{"encoder_inner_norm": false, "encoder_moe_every": 2, "encoder_layers": 10, "encoder_kernel_size": 31, "decoder_norm": "layernorm", "decoder_activation": "geglu"}
Rows from block 6 of the audio encoder of a small audio captioner, named by matrix and row number. Rows with one number belong to one neuron. Each number is 128 + 24 x the weight over its row's rms, rounded and kept within 0 to 255. All counts start at 0. Numbers have three digits each. After the name is the row's rms in percent of the matrix's.
After each neuron's rows are labels from the 100 clips, of 14976, where the neuron reaches its highest value: "top examples" is what is common among them; "loudest" is the band of the loudest frequency at the time of the peak. Only what is clearly more common there than usual is listed. The data: synthesised sound scenes: up to three everyday sounds over a background.
# fc1: first MLP up (encoder.blocks.6.ff1.fc1.weight, 512x128), inputs 43-85
# fc2: first MLP down (encoder.blocks.6.ff1.fc2.weight, 128x512, transposed), outputs 43-85

fc1.272 052:103122128119070133117127116110091128096071089135128128120075121122128126085114108136123128129109128080146141110115097111118102132
fc2.272 036:123128128128128128128128128133128128128128128128130128128128128128128128139168075128128128128128128139128120128128130128179128128
top examples: church bell
loudest: 500 to 1000 Hz

fc1.451 008:103128128147044116091128129127128128126118140128127129021127128126128128128128144128131128127113130089128109121134131128126129120
fc2.451 006:128128128128128128128128128128128128128128128128139128128128128128128128128083128128128128128128128128128123128128125128128128128
top examples: sawing
loudest: 1000 to 2000 Hz

fc1.242 091:161117134144141073134127146111157152121064108111113125115120114101140130118112094143127113121149093151078093144126132098152123126
fc2.242 081:075128128128128129131128128128128128129128128128123128128128128128128128107123107128128128128128136154128128128097120128171128128
top examples: phone ringing; first sound: phone ringing
loudest: 500 to 1000 Hz

fc1.75 040:100128126216128125103130094132092154131114088147133125124110126136140138118127134152101121151127145091123132064125170128098129177
fc2.75 029:137128128128128128110128128126128128128128128128125128128128128128128128120090129128128128128128128133128152128128124128156128128
top examples: reverberation; text has "room"; text has "reverberant"; clipping
loudest: 500 to 1000 Hz

fc1.457 142:054117137117112112122124136115154131123078083112122116099089111127126092129114115125099156123120127097109143084141096104113111133
fc2.457 169:116128128128151123093128128119128128140128128129110128128128128128128128172174094128128128128128156135128106128107129128121128128
top examples: barking
loudest: 500 to 1000 Hz

fc1.190 058:115128128135105105116128119123113132125072070128144118124137128145123128113121144149089112134101086044095127108131090120124122142
fc2.190 032:133128128128128128129128128129128128129128128128187128128128128128128128157097128128128128128128127121128216128128122128122128128
top examples: engine; helicopter
loudest: 250 to 500 Hz

fc1.34 061:107115141090112123119127119092143127111106150116118121120120117131131124106126128128103143160128125130044122142126130117133072056
fc2.34 053:122128128128128128065128128134128128128128128129162128128128128128128128131128127128128128128128127214128116128166155128171128128
top examples: bird chirping
loudest: 2000 to 4000 Hz

fc1.259 029:129128132123130128125128136108127129130127095128134141128173128128128180123136109128141111127097138116129127124080082128128125125
fc2.259 028:128128128128128128128128128128128128128128128128255128128128128128128128128014146128128128128128128138128171128128154128132128128
top examples: waves
loudest: 2000 to 4000 Hz

fc1.74 053:109117135106092128101110112091114139102089104128118113113054112123128123106107120140124146129116127090158129105109098109117106142
fc2.74 040:072128128128128128128128128135128128128128128128082128128128128128128128141161075128128128128128128181128071128128146128221128128
top examples: church bell; first sound: church bell
loudest: 250 to 500 Hz

fc1.452 155:100136137123108070126110084126153130126127161128103112116105131129122133116110134136073125127116163090095108137132147126096115128
fc2.452 150:129128128128124128130128128121128128114128128130137128128128128128128128085146099128128128128128116108128164128126099128115128128
top examples: clock ticking
loudest: 2000 to 4000 Hz; 4000 to 8000 Hz

fc1.256 162:098121124142107151175126146124128166097127110128081127106122119104128144126090126152121129120137113083121095144105135098080152174
fc2.256 174:125128128128173107145128128141128128152128128111232128128128128128128128104143091131128128128128124211128136128129116128196128128
top examples: reverberation; text has "room"; text has "reverberant"
loudest: 500 to 1000 Hz

fc1.502 031:100128127077013128112131159123169124115111138124110131130147129114124127121128131127168118124129133079148103123146137128132125099
fc2.502 027:127128128128128128127128128128128128128128128128148128128128128128128128131118141128128128128128128128128105128128117128128128128
top examples: reverberation; text has "room"; text has "reverberant"; applause
loudest: 1000 to 2000 Hz; 2000 to 4000 Hz

fc1.320 011:154128128128048130171138128128071136128164128128128128128114128137128128128128128128180161128128128127128132128089124128107128073
fc2.320 009:127128128128128128128128128128128128128128128128127128128128128128128128161076255128128128128128128128128128128128115128128128128
top examples: stream; meowing
loudest: 500 to 1000 Hz

fc1.369 196:141128094160137136135130130130066130134141164124102127136154125106141155082112129142131109132155116091131097156093142136113142140
fc2.369 187:134128128128127125099128128139128128102128129121125128128128128128128128076133090128128128128128126132128018128144205128221128128
top examples: bird chirping; coin spinning
loudest: 2000 to 4000 Hz; 4000 to 8000 Hz

fc1.470 008:127128129178197129117122093131070126131148120128135127128120128129128130128128127128023134131098127100128128127121138128127128155
fc2.470 006:127128128128128128128128128128128128128128128128126128128128128128128128129132128128128128128128128128128158128128108128123128128
top examples: number of sounds: 3; muffled (low-pass)
loudest: 2000 to 4000 Hz

fc1.211 058:107112127141074136085128108114130154087100087142126118116085111140129131095100123143103126146129132081134163124128124097111102152
fc2.211 042:082128128128128128128128128129128128139128128128069128128128128128128128116146101128128128128128128169128121128128153128255128128
top examples: church bell
loudest: 500 to 1000 Hz

fc1.35 121:110131129128129114116118080061121140122138127127053130095108122137136066122097091138111132123125132124099136143125129069135043130
fc2.35 080:119128128128128113126128128128128128129128128130190128128128128128128128140207115128128128128128129087128128128128136128112128128
top examples: clock ticking
loudest: 2000 to 4000 Hz

fc1.370 060:137128114115165133118130098132106140127127121128110123118115121115128138119119111129122121135128119147127154128122126114101095124
fc2.370 067:101128128128134132129128128128128128128128128129175128128128128128128128128069188128128128128128126073128129128135151128190128128
top examples: siren; phone ringing
loudest: 500 to 1000 Hz

fc1.8 051:170126115128146128128128115127118146127108128127105123121122123126128108079114098134126107139115070129045127129150135102135126109
fc2.8 028:068128128128128129128128128129128128128128128136101128128128128128128128122079083128128128128128148127128161128057111128097128128
top examples: barking
loudest: 500 to 1000 Hz

fc1.275 120:117142135119103100146126085126107125117130121125083090103123111154113131113122119117089141129142136084116117135114145119123127111
fc2.275 092:135128128128128128133128128114128128118128128129136128128128128128128128098131120128128128128128125158128111128121120128131128128
top examples: clock ticking
loudest: 2000 to 4000 Hz

fc1.460 079:150127094122104127065128119128088114099129155125104130140121125138128120082123118121166126135079119132112084171094104124132110109
fc2.460 060:128128128128091128131128128128128128125128128129168128128128128128128128131126057128128128128128130145128126128128129128230128128
top examples: siren; laser zap
loudest: 1000 to 2000 Hz

fc1.81 132:152127081136108154129125142131038113090146147123127127129143119120127148090099138133147110115162123083135085180087137128095127128
fc2.81 122:124128128128120127131128128135128128111128128127137128128128128128128128042106044128128128128128101176128058128123155128246128128
top examples: bird chirping; laser zap
loudest: 2000 to 4000 Hz

fc1.348 132:118128094145132137139138137122094138134129144126105103135148118108131155079097130137124135114158106099121080155070131130088144136
fc2.348 083:130128128128128128128128128128128128127128128120184128128128128128128128117174120128128128128128133139128080128128153128177128128
top examples: coin spinning; bird chirping; first sound: coin spinning
loudest: 4000 to 8000 Hz; 2000 to 4000 Hz

fc1.335 021:121128124127057104087111134053128126120113127122107128128130127122126142128123140154130129122115129092135106124172138112101080121
fc2.335 013:162128128128128128127128128128128128128128128128171128128128128128128128135139165128128128128128128127128099128152157128132128128
top examples: sawing
loudest: 2000 to 4000 Hz

fc1.366 032:138128128102236154185129126128136126129107113124114128127146128124128125127128079127119117130137113139092130157136138125129127129
fc2.366 022:127128128128128128128128128128128128128128128128088128128128128128128128105151103128128128128128128130128117128119163128166128128
top examples: coin spinning
loudest: 2000 to 4000 Hz; 4000 to 8000 Hz

fc1.176 160:066123141073122104106126124143117110113071065136127128124094128114121129129128122101101143107136122135090113063140078129112107073
fc2.176 159:147128128128128128102128128129128128107128128127185128128128128128128128124146138128128128128128118125128127128138231128126128128
top examples: waves
loudest: 1000 to 2000 Hz

fc1.332 068:114112123141118109076102163085138127117121155118089123110124108118136154130107140142093142102162131099101105128101146087114122131
fc2.332 050:120128128128128128128128128128128128128128128128145128128128128128128128122114123128128128128128128184128121128132105128181128128
top examples: bird chirping; beeping
loudest: 1000 to 2000 Hz; 4000 to 8000 Hz

fc1.342 053:128111127126063103152111146119104129094080101120122125124130120092132134115123130131125132093108127131136127186124171125114127127
fc2.342 071:088128128128128129128128128129128128129128128137222128128128128128128128138136087128128128128128167190128149128160101128152128128
top examples: spray hiss; whistle
loudest: 2000 to 4000 Hz; 4000 to 8000 Hz

fc1.363 109:113124123108043101132105134131164136112113112123115124121095120126125108109113128129120122143116124161091101186139077114107109121
fc2.363 075:124128128128129128140128128134128128128128128135227128128128128128128128182113135128128128128128126161128173128128122128145128128
top examples: sawing
loudest: 2000 to 4000 Hz

fc1.10 028:151129127138190153163124067134134124138174143134132108117132128132131116128129115123123121165125111075088133111134130131125132140
fc2.10 026:123128128128128128127128128128128128128128128128043128128128128128128128100148137128128128128128128124128159128097140128164128128
top examples: number of sounds: 3; muffled (low-pass); coin spinning
loudest: 2000 to 4000 Hz

fc1.49 090:084128098163124117103121112102080143110088105124115118106103124100130133084108100157102132123116116113083123111104110093065118170
fc2.49 067:106128128128128128128128128129128128137128128129119128128128128128128128162255124128128128128128153051128162128120125128082128128
top examples: glass breaking; first sound: glass breaking
loudest: 4000 to 8000 Hz

fc1.468 010:115128127074041129134133164122208129126098135124112152128144128123156126124128132128168110123140135122129124129145141127133128093
fc2.468 011:128128128128128128128128128128128128128128128128126128128128128128128128131123134128128128128128128128128104128128128128135128128
top examples: reverberation; text has "room"; text has "reverberant"; applause
loudest: 1000 to 2000 Hz

fc1.0 056:114128128133134134112135131123099134128034121126128128128123127112128125101128108142148110083091020108133112126117120110115118147
fc2.0 037:127128128128128128200128128128128128128128128130098128128128128128128128145028078128128128128128133158128202128128186128168128128
top examples: vacuum cleaner
loudest: 250 to 500 Hz

fc1.19 219:108117112117106140123127145114108121123129092126145154135133137121121129136141123136132097122084082123136102127091074107121125123
fc2.19 228:167128128128127129149126128134128128137128128127229128128128128128128128121053089131128128128128118165128229128150110128154128128
top examples: vacuum cleaner
loudest: 2000 to 4000 Hz

fc1.428 101:146128094131118146105124126130050114127148154121117128130128128125125137057101129124130084128136123096130084191090119128111128117
fc2.428 060:121128128128128128128128128128128128128128128129116128128128128128128128114184055128128128128128128143128040128128158128183128128
top examples: bird chirping; laser zap
loudest: 2000 to 4000 Hz

fc1.72 023:092128128149142128126128142129129108128119129128129158126104128133128129132128128113098129005124131124153138180126145112128098128
fc2.72 022:132128128128128128128128128000128128128128128128092128128128128128128128130149113128128128128128128159128129128128124128125128128
top examples: vacuum cleaner
loudest: 2000 to 4000 Hz

fc1.425 045:129137125118072114115111150124117136103129141129115129127119127104139147101125137137168156079159123115143092140104132126106111126
fc2.425 035:129128128128128128128128128128128128128128128128174128128128128128128128146019143128128128128128128130128129128147123128173128128
top examples: beeping
loudest: 1000 to 2000 Hz

fc1.97 050:090128128123049132114128111110101127105064072135130129127102128125128128096122116140113125146103128042133136100120098118127093135
fc2.97 038:128128128128128128128128128137128128128128128128130128128128128128128128140144083128128128128128128130128140128128125128171128128
top examples: reverberation; text has "reverberant"; text has "room"; number of sounds: 3
loudest: 500 to 1000 Hz; 250 to 500 Hz

fc1.145 132:102124101129106131123112122123094131117125105118112130098122111128108172128104124131110145104177133111137073136070152109116138141
fc2.145 110:115128128128165128125128128128128128210128128125131128128128128128128128098115122128128128128128137184128160128147151128194128128
top examples: coin spinning; first sound: coin spinning; bird chirping
loudest: 2000 to 4000 Hz

fc1.199 199:130128113149142142139135132133062128136141137137111113136153120118153154099103129135114110127166116068132109161108147133115152142
fc2.199 200:126128128128128122122128128133128128118128130114120128128128128128128128069118122125128128128128113130128031128123182128190128128
top examples: coin spinning; bird chirping
loudest: 4000 to 8000 Hz; 2000 to 4000 Hz

fc1.95 006:127128129134245136157123125131089127131153118123134128128126128128128130127128124128099130132123124135112132129127129128123128136
fc2.95 006:128128128128128128128128128128128128128128128128134128128128128128128128129133128128128128128128128128128152128128132128128128128
top examples: number of sounds: 3; coin spinning
loudest: 2000 to 4000 Hz; 4000 to 8000 Hz

fc1.138 222:125120129113116112109132110106159131132128135088117120097067099106120103125086125156132132108126154073130137123129117086099078132
fc2.138 224:155128128128146127118128128139128128176128126132145128128128128128128128105140083128128128128128141134128209128119091128116128128
top examples: whistle; hammering
loudest: 2000 to 4000 Hz; 1000 to 2000 Hz

fc1.202 095:158116134133108137134126117098129139096139150115092114109118099131152098119114125141106146100111110144119131142150087088119110141
fc2.202 094:045128128128128129135128128142128128123128128110185128128128128128128128159098150128128128128128129130128123128098190128144128128
top examples: spray hiss; first sound: spray hiss
loudest: 4000 to 8000 Hz

fc1.201 128:118125106136079130098129130129128139097131107132115144139110134128129080066125104145138098117079074127120098111106122082114105127
fc2.201 126:113128128128128137123128128149128128136128128140134128128128128128128128142000098128128128128128128158128132128132101128174128128
top examples: vacuum cleaner
loudest: 500 to 1000 Hz

fc1.100 028:120128114074109129165111174124162125127082109107109135131174128105120127123128104129130106104150133135128121185139127129140130104
fc2.100 030:096128128128128128128128128128128128128128128128129128128128128128128128130126127128128128128128128129128109128128126128140128128
top examples: reverberation; text has "room"; text has "reverberant"; applause
loudest: 2000 to 4000 Hz

fc1.188 189:101124151090112128091138114115134119140121144114077116113089120107118098113095121139143137112120127091140097120121117095098093115
fc2.188 185:194128128128130128122129128128128128137128128138130128128128128128128128122092069128128128128128141170128218128117063128133128128
top examples: hammering; first sound: hammering
loudest: 1000 to 2000 Hz

fc1.40 159:100127108147131149152133132128083140130121139131088127115139120102130147104101131147116143109157106072130091134088139121105143163
fc2.40 156:136128128128138103128128128125128128158128128118211128128128128128128128086115109128128128128128128131128084128148196128171128128
top examples: coin spinning; bird chirping
loudest: 4000 to 8000 Hz

fc1.99 058:119129119138121095125127148107109142124073051123147096094134118138114138095101133150090083127121108071101126112129107101109122149
fc2.99 034:125128128128128128128128128129128128128128128128176128128128128128128128135182121128128128128128127128128155128128130128169128128
top examples: engine
loudest: 500 to 1000 Hz

fc1.464 094:128129120133043101105123088119102127110136125110123113105098119098121119084112112132136132097135126082128083148113091125126123128
fc2.464 088:125128128128128128201128128128128128100128128132163128128128128128128128127082093128128128128128129175128182128122118128255128128
top examples: speech; fire crackling
loudest: 4000 to 8000 Hz

fc1.186 058:129128122140085127100129128124093148119103115128106128126127125127123114100111113151129114124124120107063130129143121113093125129
fc2.186 048:128128128128128128128128128129128128128128128129182128128128128128128128171089121128128128128128128130128198128128036128137128128
top examples: spray hiss
loudest: 4000 to 8000 Hz

fc1.326 077:124118122140084096102120147117124152091121142118108120122121120092134149096114136150169145103140124095141089107127139113086124135
fc2.326 083:111128128128128128128128128128128128127128128130157128128128128128128128126118142128128128128128128137128134128152124128175128128
top examples: laser zap; siren; first sound: laser zap
loudest: 1000 to 2000 Hz

fc1.18 125:176108129132123114136142170100122132098109088092108115100123100126142144095105077163156124106093108063126144129136079083134120161
fc2.18 084:107128128128128137128128128128128128120128128128186128128128128128128128128188069128128128128128127102128238128119195128167128128
top examples: spray hiss
loudest: 4000 to 8000 Hz

fc1.237 131:088111074128145096100120136087128142128123096136138128098138113124130129086105120142099134148119117127112134100117154114113113128
fc2.237 118:156128128128115128125128128128128128128128128117166128128128128128128128180138125128128128128128134125128145128135141128113128128
top examples: glass breaking; first sound: glass breaking
loudest: 4000 to 8000 Hz

fc1.424 072:118108109137117125080108148092138124117094148111083111105127105130135135130100141141098138113142119100091108128124137086116127128
fc2.424 044:120128128128128128128128128127128128128128128128130128128128128128128128125108114128128128128128128200128097128128065128159128128
top examples: beeping
loudest: 1000 to 2000 Hz

fc1.140 126:126119144116087102132100094134110123115149112119117114073057103128129113120119124128136135070111133096115060161122121108110103129
fc2.140 113:126128128128128128221128128128128128128128128129182128128128128128128128124099120128128128128128122168128173128118113128170128128
top examples: clock ticking
loudest: 2000 to 4000 Hz; 1000 to 2000 Hz

fc1.381 201:125126119149149144139137132134073127139133123133107117130152122124162147095105124131091118128166115061120116145114149130125146150
fc2.381 240:139128128128128117122128128128128128126128131117115128128128128128128125085113118124128128128128116120128057128128203128168128128
top examples: coin spinning; bird chirping
loudest: 4000 to 8000 Hz

fc1.395 162:134125099122128134112128119115092113126140176107081118130135119125132129066106118127141070144136107118128098139091130130111118104
fc2.395 183:143128128128085128128128128128128128051128128123138128128128128128128128129130044128128128128128110129128045128128151128186128128
top examples: laser zap; first sound: laser zap
loudest: 1000 to 2000 Hz

fc1.220 096:107109112128095111076103150086123127098127174116102110116122109110146127118106143144120155107152129104112117132069127110090126131
fc2.220 076:126128128128128128130128128126128128126128128128166128128128128128128128124133118128128128128128127166128132128148091128196128128
top examples: bird chirping; beeping; first sound: beeping; first sound: bird chirping
loudest: 1000 to 2000 Hz; 4000 to 8000 Hz

fc1.375 163:127119094134158120141122146085130134123110084104162140120126128121111127083129091133117126139102128129124126077086118121131135122
fc2.375 178:109128128128128128092128128177128128128128128110125128128128128128128128177117118128128128128128129114128123128164088128130128128
top examples: church bell; quiet level; first sound: church bell
loudest: 250 to 500 Hz

fc1.338 060:127116120113097105090115195109128136112119148120101130127133120094132177113122134138143128103163131102130111133122138121098128114
fc2.338 072:116128128128128128128128128128128128128128128128167128128128128128128128135078163128128128128128128137128145128145115128148128128
top examples: beeping; first sound: beeping
loudest: 1000 to 2000 Hz

fc1.444 092:086125127108134103116128128125121130130103053129127132128125127090123181133128123117086104129105132106103105103106095129119136088
fc2.444 110:137128128128116128102128128128128128119128128128205128128128128128128128106125164128128128128128128097128159128129179128114128128
top examples: waves
loudest: 1000 to 2000 Hz

fc1.329 205:128110082131164117134126138103129140125116082097146139126124126117121128083128080129121124133106116128120111071078116129135144115
fc2.329 228:123128128128128128105128128160128128128128128100105128128128128128128128181128118128128128128128125123128117128161103128133128128
top examples: church bell; first sound: church bell
loudest: 250 to 500 Hz

fc1.281 022:105128128138041084045123111127130162111126134136125128128100128121128135128126161133130145101115130085139087112130139129104128126
fc2.281 013:131128128128128128128128128128128128128128128128190128128128128128128128143045179128128128128128128128128123128184111128116128128
top examples: sawing
loudest: 1000 to 2000 Hz

fc1.71 171:139140143104107128130126103129113124117130134128060084098123102138128135121126094109093171146135132114111123122125136124125151095
fc2.71 207:133128128128102144143128128097128128106128128116133128128128128128128128126105144126128128128128100114128115128124129128140128128
top examples: clock ticking; crickets
loudest: 2000 to 4000 Hz

fc1.286 113:115142127123135114129124089060100152127116123104049122093116124127128117106111092146126133098127123128100126112102101051140075131
fc2.286 055:101128128128128128067128128128128128128128128129169128128128128128128128190065067128128128128128141092128119128111169128128128128
top examples: clock ticking
loudest: 2000 to 4000 Hz

fc1.431 170:118125160123114101143126101122105128111143098125127121090074119106122108136125130126156129063085125089137110123113086115074087124
fc2.431 212:113128128128127139239128128137128128121128128132166128128128128128128128133129124128140128128128111162128146128103100128165128128
top examples: clock ticking; stream
loudest: 2000 to 4000 Hz; 1000 to 2000 Hz

fc1.104 243:113119130121118117108130122107159136129110129085124115081043099101119097116092122142135143113120142081134144111129110088115075135
fc2.104 187:151128128128130127122128128130128128137128128130134128128128128128128128124118103128128128128128134148128198128125093128124128128
top examples: whistle; first sound: whistle
loudest: 2000 to 4000 Hz

fc1.308 117:092123133088130127113126129125129127117065081128127124122094125115127110128123124127120157091137117118118124080128080121056106122
fc2.308 101:084128128128128128107128128118128128112128128128145128128128128128128128157118123128128128128128142129128114128114251128129128128
top examples: waves
loudest: 500 to 1000 Hz

fc1.108 095:078127109126122103136122112115128124129106084130088111105119122133128131079112098129096122125147115101130119136059130123129129124
fc2.108 051:106128128128128128128128128072128128128128128128138128128128128128128128126127138128128128128128128144128135128116237128143128128
top examples: number of sounds: 3; bird chirping
loudest: 2000 to 4000 Hz

fc1.102 063:142119123152128103144120174115168143128109102111098126120112116114144124116116116141124126107174097122101106114149138107124123131
fc2.102 059:111128128128128128128128128128128128123128128130145128128128128128128128114120119128128128128128128135128154128128103128156128128
top examples: phone ringing
loudest: 500 to 1000 Hz

fc1.43 112:143118127119139143144099129106128135099089123114118114119086106091128097110119119141162128051083076131126094105124126118109072133
fc2.43 095:094128128128129127127128128128128128128128128128029128128128128128128128142114089128128128128128135123128087128121205128113128128
top examples: laser zap
loudest: 500 to 1000 Hz

fc1.349 197:128126126113115092107132100106150128129137135105119113093061111101132104128097118159121130103121147081119120136130115098084090129
fc2.349 173:143128128128129127127128128138128128156128128129164128128128128128128128097144048128128128128128129129128215128127073128117128128
top examples: hammering
loudest: 2000 to 4000 Hz; 1000 to 2000 Hz

fc1.222 063:146123127170144131145126129032139188119133130128129128121138121121130136122113070172127135128125127125129145148141131095119102182
fc2.222 056:106128128128128128128128128179128128128128128128224128128128128128128128117143127128128128128128117128128140128128132128164128128
top examples: quiet level; frog croaking; first sound: frog croaking
loudest: 1000 to 2000 Hz

fc1.392 009:201128128128134128128128081129146128128158130128119128128128128155128128128128128128190128185128128128137124128127087128126128128
fc2.392 015:110128128128128128128128128107128128128128128128128128128128128128128128105038128128128128128128128128128131128128128128167128128
top examples: stream; water drop
loudest: 500 to 1000 Hz

fc1.498 051:108128125136130093120139139112130145128058053116128128126129126138121139117123111166068093120100130062116128118121103120123123157
fc2.498 043:127128128128128129128128128129128128120128128128226128128128128128128128135232064128128128128128127130128170128147159128211128128
top examples: spray hiss
loudest: 4000 to 8000 Hz

fc1.267 090:105126128123127115078121142095111132129120130123129131124131129120122166117129116131104088135079122086146136129112094103095129125
fc2.267 072:133128128128128128128128128135128128128128128130225128128128128128128128193142122128128128128128128118128162128128172128129128128
top examples: vacuum cleaner; reverberation; text has "reverberant"
loudest: 1000 to 2000 Hz; 2000 to 4000 Hz

fc1.484 079:128121121114117151097130109103090121092056175099119127118098125106109123119118139134154112136090120075121116114060123098091115117
fc2.484 060:127128128128128128128128128128128128131128128131100128128128128128128128193000096128128128128128134234128146128098136128130128128
top examples: laser zap; first sound: laser zap
loudest: 500 to 1000 Hz

fc1.368 008:126128128196096085034128128098132128128119131066128128128110128085128145128128139128157159128117128128128115115128129128102124128
fc2.368 005:128128128128128128128128128128128128128128128128138128128128128128128128128000128128128128128128128128128128128128128128128128128
top examples: quiet level; siren
loudest: 1000 to 2000 Hz